{
  "dataset": "procedural textures in two colours, tilted and lit",
  "questions_per_image": 4,
  "encoder_arch": "densenet",
  "encoder_kernel_size": 3,
  "fusion_encoder_norm_position": "pre",
  "fusion_encoder_activation": "quick_gelu",
  "fusion_encoder_fused_qkv": true,
  "fusion_encoder_bias": "all",
  "fusion_encoder_connector": "mlp",
  "beta1": 0.8,
  "beta2": 0.99,
  "eps": 1e-06,
  "steps": 18100
}
Rows from block 12 of the image encoder, named by matrix and row number. Rows with one number belong to one channel. Each number is 128 + 24 x the weight over its row's rms, rounded and kept within 0 to 255. All counts start at 0. Numbers have three digits each. After the name is the row's rms in percent of the matrix's.
# conv1: bottleneck pointwise conv (encoder.blocks.14.conv1.weight, 96x192x1x1), inputs 0-191
# conv2: growth 3x3 conv (encoder.blocks.14.conv2.weight, 24x96x3x3, transposed), outputs 0-23, a 3x3 kernel for each
conv1.76 096:128140123128108128133127130101078132134133125124129106118127128166106127128136140134129135189130125136133128116125124138135134116125130129129131169166137181128161132119132132146066126090128128138152128135125126111128129098122140175117114128138117137170117172128132197132144095160104128133131128133127101128158175137105136142139109125140125129135128105113107124058107136155020128126107101116116126115094122110163130125121139200106202128126123137141131139147117126135136109134131186162126138139144173109179189114123120105154116174119127186119138115145177111092132137133096129083
conv2.76 097:128123148128105126127128154081102128121149128100108119164118130125110125165146147114101107085120161101109095126160125151187133126139108148129132134128137138128154133123140087091056152097136195128203128073144205137203143133130129136130140129119116145101133203130084128086126129126105142111142128108160169151129118130129131152135154129127128130121142108149173148146114135160132147111104125119157120128120123115068125097138114126121125191158183131102129173146177132124135116109118129128138160125134127111127152138146126136118149187126100137117120124135128118119136125129176123128168129124128170142122128117142200129108128100115118100126126122126125130
conv1.77 090:119145109085078136098132107135126123110131119135118131135123118128146129129140103125094144118121135127145103146129116128138122103116111130112128091135156065101124146124129140131140128122092140129130131152152119130124127135096073128104123144131138195142130128131132139146128135127138121129138100128154091146102111085102150160142138112100134120143160124128103126138152165136184115091134128122126060128165128141126181171127160109131111095144128108109043116097108126103118089130071149132147130115078127128083116134119118155117085031215125129131125134131134108112090158143121099120
conv2.77 092:112142131087121134130111159122099129118127129100131121076107128131179165121107181145104109111110144139112119117157130130122115115085136128134130118150125145128131110123164094112102130124140108102110126099102093112068128128127112070153109127092124131099130077092112094114133129124103145145125128128164086102129127099107067083190131114162138170178123106165144125134113090082128129124128128114127128121127130119115134119125131128127146125115112116121110102070072097111110126097133148108037128119120109143097115086096132128133120099104122129129124129126129108142107118137143097157068127103101122120126143122110114101124098105123087127130041087114132156
conv1.78 098:116113158119156115130145138145097108135144131128166126143154127139135123115200142099144130121130110125185133082128127114085150140141131148125116095132126124122150124089126158124125130115036134117120116136123124119093111128107121119124131128116049141103170119107131170124130161131116129148128126158134131096084072128172110124089143175131131128130137096131152128133100048156124102102127128131119125132127117121105065072116127081087154135134135099140147176101122141128165189147133106160135130129130128138120127141140100136072103117147129093128132150109099119153103132136123109126
conv2.78 096:139083107138123136141089127175189091151144106135134123129128128111150160124142125099123137109170123130128153118120084107093081127102110066101119091123161141128127135156073131141109116126106047120129072138146081101111120080128125155071066113162131102124108132146154130123127111122128151120117139091128118095136144111127143116134113135090144140161141166085091080111165107103121178147117117131119137131148128163104124181117118149135110110132117096143131108099124132097149068135108114134133128124128128129118133108121113128099129138128112130128138133129068154145122122152085125166108118153117082144129141142141134128182158157110124120125089087128136112
conv1.79 101:099126131122097142134113080132112135118135131142127131123144121113128126124121116111113132085068092126127159126104146116127129123137099131129125115177161114120097125118137112148122143156157095070108128145120108128138131134128107085164125165113146131120123125131128084137120115071153125113134122115097106119129137139126117065129059121134085128145129120126137111123141144114186127127127103139122136161107117007126114144156122138099130143120129134130123128129130140107117083127101097125147141123202099152122141191124125120095139140127131113131148132112129114127127090122096228105
conv2.79 092:122160127126126136135144123139132125125126105066131132141127130110139143153144127132131054128136135182199128125131130077128129126122099141124127150122099131108132147129140128129100161166121104090118129128149109121081120102129156121131110130160127118076053126140110144122116120140156074084144074137118112128151131145110128192120141107130158136124160136093047121128117123181129125106130124128125122122086135156130130094139141143129131070124116118130089120126126085089103148127098112128128128132113078170102131135111138096121140128121099105089105119137129127127130114113125115128074153128146127148090123080120114131101170077126136128124078127066104096
conv1.80 102:132130104127148140128098107114108140118141125129122130132086129128124136099128130130132111134118133111150124137090137154132127119145127116128116116128127118155151128129125125126128139082127132148143129135152091150103169140127139130108125137127118130147124128147121126129114128134127144124124134127158122119128127127102156129128109122140118122151167060099136125143115165127145145051144128067136110129151155177099143128099128000127062101143128128116128126134125128135128132151139135126130127127128128126156064129139148126116085040125115084121098122129126126125122105129136146126
conv2.80 089:144134118127125135126132127130127144136124160131132151132128102131135150126129132142123121153091152149123124077055063091113072036091034141154126137137139148139137124178134134116147129127149101130105130130128107126091085115127104104141113131130127124075121118110091113120129116130109112130130130145092116101120128115130072085130125095113099120149135149135119027122118121128105080155135183124121163143128170139137142130124155129132158088122110132153134090126066128123101101129129129157150113130128131161129128122120124125098115107118094103109145121119128135149107131122128079162072100133141149124128128115128126119104106111153124132127082123130097128
conv1.81 094:110106104122139131122135204130133200134125135125164128131107129123142127092135131113120157154118123099128129068128129128122112121127127129099136121141086128140136125126121129146163129121152111121089129128107117127144159122098124112112129192152142124127195131144128117133109165119122140128128126157102088129131129094176058131138126169164122113107130164131135147133100146116163132126100100194081122109122092126151115156110096148135126137160142095110127104124060115128129127128124143128123125152135127091103193124150090125125112127157117227138093113131143144156123093144116117128
conv2.81 082:095135118117128140140126128123129137094128063121128128147104142121056140135137154089116127131134130140181129128127117121121092122131085128123141098124123132137128036117130088131128148118125130115151120036135134125139133125143153092100113133130128116115132128102126129119102083149139058090128131128131129171154135157149165148122118108132147130149139119169130128142146130206187129077106107091128114125128122093113128081158096106140130167128173133113141131129150147133149116098118128148179136127125124104125127128141133113123144125120106129135148095086125005126120118134130128121130136121134104124132131118128121125114130119108092124109086106112112148
conv1.82 104:118127119117099143136136128132132153137130127128139127122115118129158138126129148122163144148125141140135096131133122109123102135128128131122140115130127117141049133130143126134115133137128129138131130142121072131131131104150129127130143128130128151127133135128116122114115127114163127127121129128122115126124116125058104155125125111115137118123146166156120094089177121125110131147180079144053129129068020127255180129127103222128137128128118139121129130146127129127138123128142174136127129132138132121159135101090123115132109133125127140104127123144153128125112132129122109051
conv2.82 094:119129134125138129139151135063070070103118072099081103134128142143091117147115134144124122137133157136132118099130123105130113122121101142121129123125131132122123132096128143083076112114130171140200135116159186129161129148117098150134105132070119138128140153131115130112127125127127128131183145125129163140134129137128137131128102098135155112112104134142139128140135128126129146107100088129140106101090121099053094094135071098068125174153179132123144142132147137143135123127127128129147141137137127125130128131134082076099106129096115132069128129135124128112142128155102092125109129136134132130095128061138131110095141033128112091127141126119128127